From a checkpoint of a small image captioner: encoder layers 12, decoder norm layernorm.
Rows from block 5 of the image encoder of a small image captioner, named by matrix and row number. Rows with one number belong to one neuron. Each number is 128 + 24 x the weight over its row's rms, rounded and kept within 0 to 255. All counts start at 0. Numbers have three digits each.
After each neuron's rows are labels from the 100 images, of 14976, where the neuron reaches its highest value: "top examples" is what is common among them. Only what is clearly more common there than usual is listed. The data: rendered made-up planets.
# fc1: MLP up (encoder.blocks.5.mlp.fc1.weight, 512x128), inputs 0-127
# fc2: MLP down (encoder.blocks.5.mlp.fc2.weight, 128x512, transposed), outputs 0-127

fc1.24:123135159124136110094123165120128105135176104118104116100124158081156130142146118112145136135158148119162129132103120101130121158120146160100069130104127117138103114119182138096139107123109152151157140136134139087152171136177141074100125147150127083110153079089156129148188113178114119115113128108118129138126107103123168133153125081121090108109117136129125125085140112119088155118146
fc2.24:219128149143114128113153121135124141093229146142143155135103121091143146096125123169130138108129116134118163138077152133149148144141130137129102117135134099138118146139212117108106140109133106108122198133131135118152114124162106114110132126198136121120140109144135120128127114157130117144138119131176109130148135145165135114117122122142139127112112133115106141107119122134112102090165
top examples: moons: three; cratered rock

fc1.472:132126153126154127115149138139111158116143121087126080138106129120186122118104165128147134142123107154113139078091119133127123143104112122145128184127079134156124140128119182143136118105083138083132151185103102130130163141123124140131169139120143133138100131154093141095152112149143151121135189150166105136139103116143120127120070080154137100086138081124139108115082134116154125150119
fc2.472:115113089137141149127149132122096146128126154112132134100106109135126155101135141163104134107158141162141114098143131117146118160126103157102136133141129128125122131121068139148102128122113128117119255113106093146177183130128120154133139109173136169141138153128117122113144144098126147154122117149151098100141122111156148156157102110137144121083150133158144138101085138151121145115152
top examples: moons: zero

fc1.311:141141137129129161123121138130080161094145099121093123147131150108156133128146103115156138134112134143103213113097107147104165119134133153147130114100115098137134147079097164115149098103130131103085111117086126069130150153137131162129132184127130170141151127141124170139146106124094113123151138126161181147107094151116151162125108122108146104101146089120103130095118107111148101107110
fc2.311:132130138179137173159165106111137147137126161162144177100147127143130091119133117141104112121088109126137112118118148134113125058060090113111109146137135149133110092159124141129144113147183137156106146133138132139122127114124157109146085137096123115133121148132113124109113141072160102146141134133122189153078142131120134107150120152063093133112138118158132172144107140107144146121107
top examples: cratered rock; gibbous

fc1.359:128153143121142104103127122158155127104157100125101088177091141117157135142117098132145146118153138159161124135093120103126125136099143159114115109133096096164093129102154181115141120111140172094158132153110106115153146143154138092112155162148135099113138130112108157116162083147134152076127210152152143136154109111106139102122144108137125080118124147148136085102126105104115165123125
fc2.359:200150142126100137133118130113145119136209150147104112102122111138113132144133146164121100133125139146144153117046138088119120139128142110157052112139131109125118121102168114108107104152135124157165167106139147134120092122135133114121132147190117097162108106117099177104153107145133109171109135117123121148119076110148127142112128106121152158127147112131124126105128159144126142144121
top examples: moons: zero; crescent; ocean world; kind: desert world

fc1.473:118118181118176110131119142158125128075134105111125131132153141130160121089104123074132100115106111138106174166115123164106152148139150128116151110098086068117125161117112134088134128096151163141105128102126092174172148152181131131109097133123140122125154135129092139164151100130124117081120162106134139138146126130095137081128163095101149133113143114145130107102136101127139133167111
fc2.473:131120097127079116124142140122138086140170116107105117117141135130100113130108131191138146130126154162147112133119138132147139132113172130104142090121150066081131120095164104134119141147102168149136164106140153110131087147126128155155065088146107142132108146073122109139096141086108116155146114124109132102086153137155155094146137126141144160124125114117128183156122141144149116107175
top examples: ocean world

fc1.299:128107170092191144115155133156120171128127127133156124118124141164139144121117143117165103135110130118151124152107137171112129158102132121130150147120123124187182137135148167083130121114164174125097116107146086094151131102151127124143093149140109163150124120133104186119135094109114174106180145164126139134126108148125112150147118099123143105109128133153150115094109086152141158168151
fc2.299:171093145146151161137167103108125102106153154142100109097158170086163133120117121135137108152165162149114148118139115093178146108115104141126115138130096142092078136113152119116142167156076130163122153125134087141120171131127111103102096099113108144137134168090174134109104119126156142125094161154155106078133113123130119146163111168094132139141120147107124097125135136159117126115107
top examples: desert world; rings; crescent

fc1.366:109168151115113142170121112130096112109085137124121137172173145115146160116127126141183152135120098104150132132114123177130140161137110159163156137162123122131105119111130149127089116160150167129152119124127121091132109148155164134173101115138148129122128149145113098129134117148125145090145121083116101157138078107108124126179132139135127120147106141158053084070128131141150108100098
fc2.366:131120114107138112116106123133109110117176129095138115112163111095124108145111152110145123139146126150114139137152102147097119120143169131135135158131126115043116106074189090146093157136074157114113136114144156105127131100191137147139129129105164153105130139128182109142125112172149137134097111099104069141105124116102121127117143139147098159126122112150134123143178148111102122118158
top examples: cracked ice world; half lit

fc1.400:144134147137142117117171150131066117133143094136082132130153135154131154125091103118144137149113122103124207111170116208128135142117093125146103142085152093124138091114116137152157112103110105115100126096109083099177141146107124153135126121119105125141135142132139157120135111126058119106147162152127171111135153114128134166125118115130157094128122155131105121148129087137114153135145
fc2.400:181153108118146143161120129120089107103144113139107105153153153135120145123181112133126091105148148147126140108175097163139160102117111118151108121109101148074126128119099147132143149138073129139103104163107142140135154116111135163142141091106152138137125125110204098129145123122117089109117122132060142131131124150114118135096177112092168156156107134101129113147174147113121122130098
top examples: lava world; glowing rim

fc1.438:098092154091127143146153102145102126096058136090152112103131154129146102129109145137133103146111142144119121148131150105148099121147128118141155184156072133153129135142125195098113105118074168137123159125118090131153173121097131194140149110138119127144134147127094118137105152113128168153116144151137135148137096136134105155148140096160164131112090108134124147108106120132155128095143
fc2.438:127134126132121108145131123162111087114159112126142127151133128129120093125108133144143161127101139136126132112133122141118119142135118151139138104138133097105089141137052115135133133113090125107118255155148135133124156106071117178118109184140115082130108122156126103123131130148137096154147143141157131108146140116118156097095117130122142146114092119161114119129127140155133171142091
top examples: glowing rim; full; lava world

fc1.220:103105150091159153117115109163087109089065115120133114096114149132132122091132135108131118118117140135134102159133136100125131137113126153089171186154106130128101133141113165140138052092102132137143165158107083081156134147120165138173136128158107141160128141113109138110135134128116143129174168134133124103111116157114113122130126096167111088097104117121091134113089114115150144143148
fc2.220:100117142086110125130127116111110117121126143152125156126111110121088111160113107167130129134129142096153133132109120126107154110103108118114157138134111129094132153116059098138116161117070176123088250131145116131141125140110143137097147163147117124156119091123101121142122146143125155151140129166106121149122143096151128092081132107165163109113111114110106127118119106144108131104106
top examples: glowing rim; lava world

fc1.332:112152142136115179103129170136089119128150102123101120118133159135143170086066136127140129140106119122070165111101133184101179155126115150115137112092119055133158103111135151140110126121127131097095122155093098109133152140086137151139130155136125144148164155120100147124137100137101126138129131124148159168127110143100126171090127105119146104124157094151096130110107110145132116156138
fc2.332:148144098133147150143129089141173171122118138146147136121168143120150118157123094113117107096101154133112130081147135155134127120121142160174089148114123174128153109124113145124132116131167159141112111170088107123112164127153142137120090142096140122132087135119140110152159171097141151105109128110105139147104101123140128106168137143053089084087177129113128126105158140101129099125095
top examples: cratered rock; gibbous

fc1.482:117114137087176147115099102145087124101130139119146114127099138116126124125128151147153122132107131127134110160103110099142117130118149157119177164134117128125082166112132183114121097095082130113141168153114085108175106146160183139154104145163073101120158131141076115149127125129107119102179170160103133109129112130132141136145163132149102125119101104152120122106117092113116157166139
fc2.482:081139150119116152114159134138129113113130135152138144117118113139083080166113140199136134124113140108130103130097119101107143132123109117107174156115088107104169145089095138113114154138123125134097235121130153116134106136131136115105129185129104151167166134092095115100146098127130115156145132127115156159132110099128156120089163134152135122117139120137134147121091135102110135119112
top examples: half lit; lava world; desert world

fc1.128:094147140112148152153148149144103132072127123094111117180158120142153137137128096123145118119120098120133167118099149188112169157126082140182107147149083102129131149101142174128118129162159146113110120143162125105123140140150132140126122120120138128114163151131113146150126126104125138085170129114135109156104128106161133141166136141096116147125152120098086112070158121096175133126074
fc2.128:130126129133125135149138118140114087125180141131145151124136109145124164147156160093145093116137124159121108119175121166085131112109142184169112121126148124070114127114149110159148139184090104151100106137152137119139150133152160151121108118111136135160150125131173055144114129116151129105099105097073123133099132118140110103112126143094086176126148114156118133121168145121088108133133
top examples: cracked ice world

fc1.80:155113125147146131121168102124095166125136101078131126115143147099180106158096157165101156165107101159094130117143139117096132118146098103137116166146100113119109100149120175137127140106091136104133140159107111096096194121114137143107177127120131132130102116147124102097148121147116126124089165150142161116143116106134101138139100075164170122113104126129146103119084152151124118094145
fc2.80:105143130149106133133100116157121113131148086086142125112145154128099108105139146144119152154120114134099133126147130122139091160123137136124146142115115155105140111130056127146109113108116150113165251123133143127153154141087142165150133065182108139130127135139157086130135120124136122101135117129117139147143111162159137184139114133116145096092109124085135133148101128124128137116133
top examples: full; banded gas giant; desert world

fc1.138:130164158153135147112123148152143152143128130133097163151095115110159122170125091119120155144141128111109141118106143158091115114157141133136092099063150075144137113107151181089164140105131169130127115139131136135135121095147119104106185139116125114137150101114146137166175140168121150140084122107148135169145127101115163129129096054095119123119110120091134094122120126126113153115112
fc2.138:165132178137132110176138152131135126117190129139131114137115121137116132091091144173134099110095130103126099131046103101151157149144149104121107132134134136155123135148167116084136099132180135137142169117158120140120122109074141111134103129190106132128154125123120194107125097137132137130102123172143147146153140119131111134137120143101121130133175158162124149109153106132142127102105
top examples: cratered rock; rings

fc1.384:136156119125115135115145139142090099115153087132097115133118149136113125111082105099147155130138091113158211129149121168118133124092084143138123135088128132129136114135133127169134147123097093137116099096109107107176166160129120141130147131135111107135120162139150172152142112127056121079142142161142179131141157115138144167134088110146136096114132139103092146134155089145113125115150
fc2.384:149139117117115143167113134138100114086140140153123084123146101138096149106179111087147105139149165159134147122163085140151138122101107120130109110125144126102121134139105124161155141147072131130116106163132092098133161111116131178131132105102123139137106118140196121126121113065126076115144120118049143118139118128104117136109142136080164148113091122160137160135144116138096140126118
top examples: lava world; glowing rim

fc1.213:130131146088158141136123098150103114100072137092111134137110146119138149127124153120159143099124141129149108154108151135119109149136124164095169175129119122166083167128126164103115080075100151120144154116100078138134133151150158115142104146149117133144155113138093160144125138106136135112194163128105142115139083127096107154149124082155119098130114132105112140076095100134103136121155
fc2.213:107123111161131146088152137150148125125152100177112135120099153131125141164125097188152148126106135124115143147095126130145130123134154148124154130150095107132149116138176165089144116102122154123144188119147153120110095135097107091131117167162101159135162115082095112140156108170089111147128118141186148157124128153134150147068137147128123111149142134133119090116123113125113130181091
top examples: half lit; lava world; desert world

fc1.409:129173134118159129136157150148065162117123074113105091151134124127164153102128143118155132146125099111133132116106144116127127119136130133128180131139124123119121180084105168163138127110115123101118106181101090131154127160123121174139147123144145172162157189141093131142127114134140119119151172122141113170109116136136124182121125115116122101091099095108123131143148088098165129120092
fc2.409:173129114112141137104158123107154160096092155171169110133109129132139116113125188159101124077115128138143095128122125068085128160122146132130098100129104121140131161115107080148126166092168137121150125153103180128148123123120111110152156154112124147151154090146123138137087162143145143127109088145114123158144120088117138125147143131078117156165126170126138121144130121179136127149158
top examples: lava world; glowing rim; full

fc1.429:145087134119121132134160096123102147090088121103125127112154131147135108159116158142100138167105116133098099147115159136128116115130101104119125158133122124109141152133087205113123101119102130130092124149131122134126182141102125176102151118154147130156083136139106103115136142126111164136088159145137116154138111081106106125145116064164175119128077123135116114139090154138153124072117
fc2.429:145117121131132125109117124105161102147129128128109130113142118149118112121131160121164146121127092139130119153164129147119132112138127120107143127093118151142113116147085130136115119118138121148113255112124129101153131136085129142141132133202111111100124123151124103147131114131147162122102109121137179121124137137103110153155127085123110113129118109125138117129133151137136130108169
top examples: rings; ocean world

fc1.43:086115166149140162123141150165105148133113114135104135161165125137138123112107110146141102131110116128139165121102183151117110123095106136130119119137103104136163150120138142135150106129140161138109117130118109124170164159136146131125161183099122172170135133139073152090163129131099116087129176125107161154094175166101098140136104110120129079098077112173128128111141139143134153129140
fc2.43:170099121152111180103171090096101110129155129077143148148126175131105141153099111156104123118125156154090108121149120109208159134132111115086134170098111120112134138117154148122148143081118133139135132109116160134109117120109142124156131095168119150168120150119146113083084144148143110164127144118114138102108105135133161094105160108077131097106147134110109145136125144113136128105143
top examples: ocean world; rings

fc1.78:130141122128120103121149147131106116120149075128098128148135114136148126098097103103161140147140100086158189138133128168131130121089118121137143142096110106114133120095146109157124124114101089089141109097095107120164167160113137120123123137138127100139100145139147183135102111112074092083134138149149187116126137135158130170101062129128131108139134140103085116136139074122098152144126
fc2.78:160148130106122132170080126141097124066127124162118108144123123150092146119157088115171130117148165154112147136150102157152143118098135096122121093094126134092114156145092125134137133127089124144115109145139135092115144077147127193131150085120118175108116123128186138143124124087146110145119111095061138148146139122110121134116142120092164144130097120154123163114157120139110149111114
top examples: lava world; glowing rim

fc1.254:134131113144143142134122095172078155131106099107128102152126149103183111099099155115136115137124112155082147125124119120109122100118123132129158170113090130105170140138092184139126099123115139124112135165089057119125154133113150143130158136152102146197121131148091125105126115107100137130154143156135144108126100143144093159121077098130159095083129116133127111124082108103130125108116
fc2.254:108131094118127123130139134145141122110114149094137163131122137142113108089108126149101157148126124136151113154118151152137148106158149122183127103119111155101115120175112138157074126139096150114132249146150158142102128175143132132118148090149127128088136121127143144136155138099115067125105123119097107146108114146115133097094115133105094146107108168137139138122111147109133093125162
top examples: moons: zero; ocean world

fc1.167:153124174134152104144106129152094122118117135143098136154140139144134110097131095137130137114140115107113161154152161166118156085133118116129157151114126081144157121091117177083124102121116108128125145115128123106166134081117127187099136167129117126171142133122080146148175139119102105097141149159099152160098093124102106133133089112141192117074108136124144109120099109117129122165138
fc2.167:149163112171167172171121119127141137145158154132153123157129176094137073101168145140134141102121102165159108137142151093143108102098136152141128162140139134133137082106117055133122139139115125113143139116123099141162134163107178113136109137122123149127110136115133140118127164163154100115142116118138159113162113171125147088111143114078113121099093152124133116132154165072125118135137
top examples: moons: zero; phase: half; cratered rock; lava world

fc1.453:149188122130137181144144162163077149124140083144098136140143127082129145099108079120150140173124097101125185138107137178116166107117125171120137121090132097142167121106103152136121123100128138120099109133107114120163158149116104152144115179142127174143172159148138121159135096126108164138145123120145176121116109156095113136098112129115126136092153128121128112126138136116136117107133
fc2.453:116161125162111119106162100156163156151096106163142147107139131122141133150142114127144114121126121138133113063138082139110127111122123118154119115125138133144140097141109112127119100089155161154098142135106132143142138131081125155129097148076133079129123109145112125166153151149129124155189133160074194160093143139172136138153107110116120124119186125119154148087116113086130152112131
top examples: cratered rock; gibbous

fc1.47:152177126152155104093130187153165113158125115094133148121133141121136132122121085097150141127160167107167141159100166129115135139129150159138094129108128124147123135148156125109145105133128149154112107104153095116159138122106124114095140129118135139131155084115155167143190145133081149141111153142106158154114160117099175182142134130072120105107112165100110127092160153109115116122123
fc2.47:198123155114132094160152128154136125155239132135103145149133133105157130127163134183132173136147124101108151127128116105133184083160148147113104116109114121111117127107166116146139124141140080142095135151148112099159148126164102132121132090181117110140106147123164118135138114130137125134106138104161126130156101115115134088084135125135120129134128140121119130105146094117144126125114
top examples: moons: three; lava world; desert world

fc1.501:136122154120141167115122129132093131105117126137118120136108106145111148111098093131120157113113111124142176127136129170095152111125137167150130141100124100139127144088103195092101104123138167136128140111127123150148154108150122117138120155155144165157184114142074161132140098087125161114150149136101209141088111148097113125123144097123161088086132138126136083106127090119114126134108
fc2.501:149123107164101158099159091114133127133146124138117140111167148078137143126148102145128160090114143124112112117133131123145095103085126105103102154153112128131128094123145110104155106102140172124144136091093096109115151148115126102144138152112115104137143126143102146130147113177092130149171165130113207200128123144188156125167132100116085127131152141114110120103145112111141156128130
top examples: cratered rock; crescent

fc1.315:129116113100136117119161095124110154092125091099145176105171126130133133105095101146111118124086072128144110125162163101080111154132134156141151133150116088132126122125094194112093129143133128146131124129109080097142163137128115112143139117130141136141166135109122141089166102121136142097133147121115178157105131117113116116173133118124131148078112147198120103088123147172115131122114
fc2.315:092126104107137109137144126108146091150108137077147124114123101109083136110088144168088136151109115128158155119169076131143125160107144161115161124131155126090133150135089067116139146149102132133113188152148129129126124096081134123130086098114140099092181116146134133137150164127105094100179145135091119106146125126155148101114115109161137110105134135088136149144104131116131130129102
top examples: ocean world

fc1.161:140148153122151142102118092171098133090114110112116117115101139116146129137110132070124115137106114141129130095100126116147125120093130153112134162136082136143140122116137175121136105082094112102139153183089083113151192153116127148130133136130114157165112144149088148123148088135101108090155188131154121137124129140123102156115116088162133099080130096110118094097091120115134133140151
fc2.161:128119132110099151114123115135122106138165108138114115123122139131099136119139111185118144110130144123144108127134130126107150152104153135123151147105114115085109158119078118140096129131104144101137255107134122094144120132128118191105126133158116122149162108147137128131135143118139125132105136158102106097092124144112162115123156102167122119104142121133119159118107095111126142149135
top examples: lava world

fc1.90:129110118140162121107168126126088159121139114133147143111163122109164119118082115137205148134111077152121123150129133170110137160086118138121134145135081116164143122141134154132161099118127141103123082133091125103140125164137145145157130143147144162123105115186139144088165134111112137094121153130167136153089107122135135148153112128170140092101133120180125125102068149128147153122134
fc2.90:112130143128123145152128112073134127107118191102142137125146118166107112125133142122127121115117121121132115115135113117144129150151086111178145136165123114149123139091079142147090107149140070150192121117130111128118098144163087110114131114131157063111116135132121168118138115074101129151159104117117131134195147134120115112111149151096166139124175144152144122174164140152112106120138
top examples: desert world; glowing rim; full

fc1.372:125106128125138150137134101117092142112105136084123139161151146113118130157123153122104137135098123138104116133130139103069168123096089164117165151171055113104089125127086149121140129112102133099094120132092102157164143131143121165156160119141120151125112171148138156091151121127137155097123148101115123156096135111130127095118092118152143134088140080176112140123114126113107077123092
fc2.372:092106092139123108163141151141166152147127102123146168153153136131102112120105143104096153135128117130156165079135116088121103124151162120138082131123140186127119061148117111087078107102167117143153191135141098138143095124133132124123129118105100132088112110149167136106149141134122113144125122148170132167160147117150111145145143157097101138138108128117170127136153151120150146152167
top examples: glowing rim; gibbous

fc1.133:152174153122160156128137119105095162087077143100164143102153139152120120101116152129118099117107155129131132176113137156147097160135104135141137153140116092152117161106096161089156139125113183136099136167135089117143132143117138115099109110155108151142135139150087121114131147084158140102149136110141102151112085137145116120112125087150140096104105132155078125087138095098153106092119
fc2.133:121142093135099110137145158115157153113103170165128100143123122132096144122158113145129106180102075109091097077136089150113138119171140152104103121101111128141123147156156155104140121143148094135098184122131130149147104128104133133150144134141116133101111144120172136101105095140123135133107104136128134136090130080104133149127115191074127149206139114121106136126153137116111122117154
top examples: glowing rim; moons: three

fc1.224:111143174143153127149153188125116148120123139150157162131105119154155122134132121140189084116154141147151146142058145176126127099138096119157105139117112132169158153121137166108188141113156183161084120123123094119109122149145106126089167137106124133131139131164104146157142156119147127130156130141137098146142126131165097143145094098148102106113114099135127111111095107116152142135119
fc2.224:063107138174139134145152166122135136070091119160152131097160130145120161164120130093093140144132127145137135050132111114154101107107093133145098150167152146114148125126115121175110139141118118139117164133133096141135140141095137082173130075147118126159108122121083145122158134119147143119165133145149073127116143100130135099147148132077136111151128130122116110119123113084117124124136
top examples: rings; desert world

fc1.306:168118148130155130124138101126115172074149110097134155155139127118150126143142120131131141151102142132085144119087103132097114143121139107178157165108112063137132147121128194102143118092087160127092135148093125158132192165126102108132122142148117135150144154124112125102137152139119159129123161129156121133155094125118118118135110083116148092104140097171116099127112132132145115068111
fc2.306:115105125150135136106139114141132115170121177145157100160095119117091096097115099162130076117129154160143137140129121107118112144133136109085158138123146150085106140146143131136101108155143122117158226101110124110151084115166174118128107145143116170101134144106135120099107156113144157124150148106116146128099138102099103130134131153114139133157132149162073127148119166139103168119132
top examples: rings; desert world; ocean world

fc1.178:111160118105132142116167117131111124114130110101115143172178137084178139133134104088169094118131101126128167166119127171116183160137120144142122149143145135099118095091145145122121119103149135129138110115103114095147138149129154124137115122102126168139126148122146125131139091138122086044176165110124150118067103127127129169152130137115146128114123156117105133111153079101105134125107
fc2.178:192137146123121140168115112105073147076117157130133111109157127131094105154145112126136124124118124132122100107167124129154149085118139149134128126108116092092142118121100114167143118141110096106102104116112149113162126112126124184146126101129116113118127154131192135161113127125123108161159140106076167111139090095104123091130146114085145164171127141115117128116140120095063139098121
top examples: cracked ice world; crescent

fc1.251:130161136133149120129145133129123142146146072081097080162114163125150134121137118124170180143164104170112139131094134110136111158122146113121089136077100118136117114151131173121130153110099168080125126144069125092113168140165148142139147137114140136135122134136123117115147090186092145107111181130136130138142116115136135117135090100122117115102153124137145072089088128118112116119112
fc2.251:203142120146055116109120125146114157124201162106136102128130150127155134123160115138138143131137137150133150138114114131133126137120135125135162119109134113169103112121112180126113151124136095148170215171124153130128147151143108143143138136210130143126127129099156111140116125131121144111099146152155143133100143125122132088128118142129169114104127109125178133112138111145102108100115
top examples: moons: zero; desert world

fc1.323:132178142066157145131138150163071095092139096148136133134122150107122122085121121072164097097147113098123145119125137127157163124088105137128159119144126098137118130124136154131141098129090125143155149110099103083136132134120150141113124143123070169119155127137144110120108119092128130101198148137121134109132132135131147149154150139153119152123151132085082140078158088139112134153119
fc2.323:159133140089128125090106113120072111108122121126156166103131100146126113118126121122129110129166133105114142136158058115125105070120100113152139103139079135058117120129109153140095123124056137104108169103125107154122145147132167146139157108140100149158137149128152117159118146127122134148151142129129122125117118151111155093154110108143136132173137158110134105099117141103074105138084
top examples: lava world; glowing rim

fc1.132:119193149088147126143157126139117155109128119138138187122101120139150132150166155118174144099176101102122158117085123172130134084131156115137138124122151097132155137120149167137169168111146154131110117131131132138119104158102135122107128110116126134154134135158124115162125151127121149113128152099122107196156123143129100156094090063144125120137128115096098100133103105151167148138089
fc2.132:147147175162164128146116139139133092110089123154127143098101124108104157152105101177129132104117137143109105115058143111122158134133126170134159132146084111132097166134119133129126131088168151110129190141135121100126090158081129094132145101188111118124140127157085096100125103139123142134133138148129076097095150136134151132127157131139122123131170114108108139106110151135107119126169
top examples: rings; cloud-covered world

fc1.171:151113120110141122130152093137090159116094123079115131109128156135134127135127157155105152153112101128126106141143127123110132127120109103145127184140086125131136146135085207132134143093110153089126141132089100144113190144077111192129157111128145150152118130121113119083161147144131160119093133124159149146133135109111091144119098107168141112120096116156123129127081158121138089095121
fc2.171:100130130135160119117110102139155117150140124132152106150144140105075110134116114140120129138141124147146146134146117108110130113139147102106140132100124145096116156164085110140128101102097136135140255119146126113140141145081115161142127093188103124092150126146139114092116139145129131131142093100133152122119139121138150144136133115127106114111133125086127116136145136132131114113140
top examples: full; glowing rim; banded gas giant

fc1.177:143130150143159127084181144137111169113140107164137172110146129116163112138124136115126074114132114136116178122117106187102125099099127158134127125138097114117124107164146145102155147102102147130048123136114077112152152126077085109100118142127144154151134143130125100150137126105130145090150150157155153141117109138122109117132113089105141088090089124144111110129131090137144161123129
fc2.177:154139124094125093149100115156132107093098163133125147110149095135088125129115126163131139102076125137128110131131151142133120104130123096152135117096139126109118137073069096098122119116129108158140127133137164137149071112137158189123151150115161157098119141113162076124126151140163146150123123108083121149160086117139093139096148109159124162146125134113143117142145188124116114089158
top examples: lava world; rings

fc1.39:112109167170171106132166124158149127108124108114092145145127137141154138139094130118138149133110100097128163175137115138118136135114133152134131113093123120137149083145128166133156112091163151143108110143117099096176147133133126153126104141136122159158111143117108162125154062076057104104102165165113147109100121121109116149141100119094160092139089131135108101105135118116137167149127
fc2.39:158118081165129176145160106127133107108145139145112118133136131105109154119120131151118141089121140158130078116118169102184111115094145140177103100113076109109145086113104046137152126152118137148156127144129142166117117126148130106139120123103158103101119125133168097160134126104183102122144175131111113140141120122121137112139181138124116177143143117091137120148139144102134116143103
top examples: glowing rim; lava world; ocean world

fc1.499:083135123105119136150122146139087139113110088091105137161136104112133139107131103063151118150128072149146149088115127142113138111092122152126137153143104149162129102130117121149108115146112102103149130140123111115135137153142111130196133134125126131121149208153134156117122092161147101096178156120156139173086136145174112126113118142145128139114127137116113095139127094106131163186117
fc2.499:128116147114113107059129148120111126101131125088124124154130149119140132106095126114139114107122124140140126142125166133152107143098151107112105093129131121056132114171128150178093128146063158126118117137106153128089157140162120137120153080122116121168113149094161162099140124122137103087161121085127102143143096151137150083107145117164138137089104156114134124165094128102114114112163
top examples: ocean world

fc1.344:089176098112132145167141164129099147122123106116099123173159140119146161147164125114153089107133089161151156115105123201104125139123099123153120106153116141158146131107130145140160109118156152112153117102112102084150115136156133162146112123085130166120161161129147150162135117142126116091131123141089121162135121110117163158133140114113113131108134143132084129089157104123163114118063
fc2.344:158132128159111184162132115130125119124192142147130100117140090124149126130148117071164095115133121106129120131168082124150124146100132169124144137145142139135102121136147126176131114138092142144150104173143143135147131137138107094126097186111162123161105100107132113107148154080137149110129141125150166123119136085127122156152112137077110176140113143106098123112168139098087154136160
top examples: cracked ice world; crescent

fc1.68:152148119164125146115111125149086162139134131132067118153139120099150164141139112107173144162111111151087179079125111185124137090148144129115131135103145098125172138098098114140184121105127163128123111141131151111109123117092149167167109147119093137155142141133141124168116108143117118113187140114109130124109109166124110124080107129147090112118141088106125111112120104121171156116133
fc2.68:104122174106104132151107121143102097123038146130133153114109151135179129120150124130151146114128115113128110097065118100120159145166147137121139142138106126197109153116112140122126114135181132090109087127131116117140080110106121086103136185168112131139128130121046142140129125138130161133104136137176143115108143132145136155138131106162136134115143132117122123114114134132150123132099
top examples: cratered rock; gibbous

fc1.62:110165162148144121115113117152110153149143109164106132170113134148155161152107103106190130157147114087136169121098134147072136108115129138128112124104120096106137152113106151122167138123130138151068105162154092129139135141095105120118134138129120162132136133120109150155125089110062177123142148143115120118099108138142113128094137086141136091086152110130122125079119072112158144132125
fc2.62:113127124096120118141125087131146076101145142114099107129133107112127124098138080122158139129108129187140110147122148142135172104128096168113161149120138155104124161115188120168122134153132155163129111154147105098155143173193064103108090128124112127130120095112121118152100143138167167160136131145106108133143119090136116129096148125145107124132084136142087125146125141121152090144147
top examples: cratered rock; gibbous

fc1.241:117129186124204114110121117161111125116093115107141129124112112119138101134096103127157141116104138121127168142089143144107112135110105110106156135131083093151120157105146172093134062094145150106138113124120095139143135143166142102146113166124110118177171140145081174146148116098117130068125157166109125110090109133120123133122142107147158113112103122118126126095112128125131166153123
fc2.241:147127104134100137154136108104100113135136145106157167141089112152140103179143131181142104147170124117156164151130135137122142128133110115170135134106124101112116104127178083081150142133128121113143147078111154127133141145185145097113174159144188135083121127091126132087111159143142109160107154151106180127145119122084130164108125121152136152156124138123116101110147132116129125165126
top examples: crescent; desert world

fc1.143:096127159131162149100104098153096168116121114142098116137122106144131129139134096150158130119099106101137107137093138121061169126113089139133139133122077104137136137116120183109131077104162139136158110150113082140129142121142120123118139178125118124189143122127094202135155127122114123068124177161107141145133148140138129126136117128142125130088108156156130111088142115122150157126122
fc2.143:150098087162106141162151126125167104101152143078111162066138128143167100146161135144094132142143112151116114152100132115113138102140144139143093112142139127141138107180155114111182139122126134144152149127133126100104123167167146115110135162147134106096108080107097112089148135132138135134141146134186153148158122106118132155119133110164128157110111147180152107149147157146112159135085
top examples: ocean world; crescent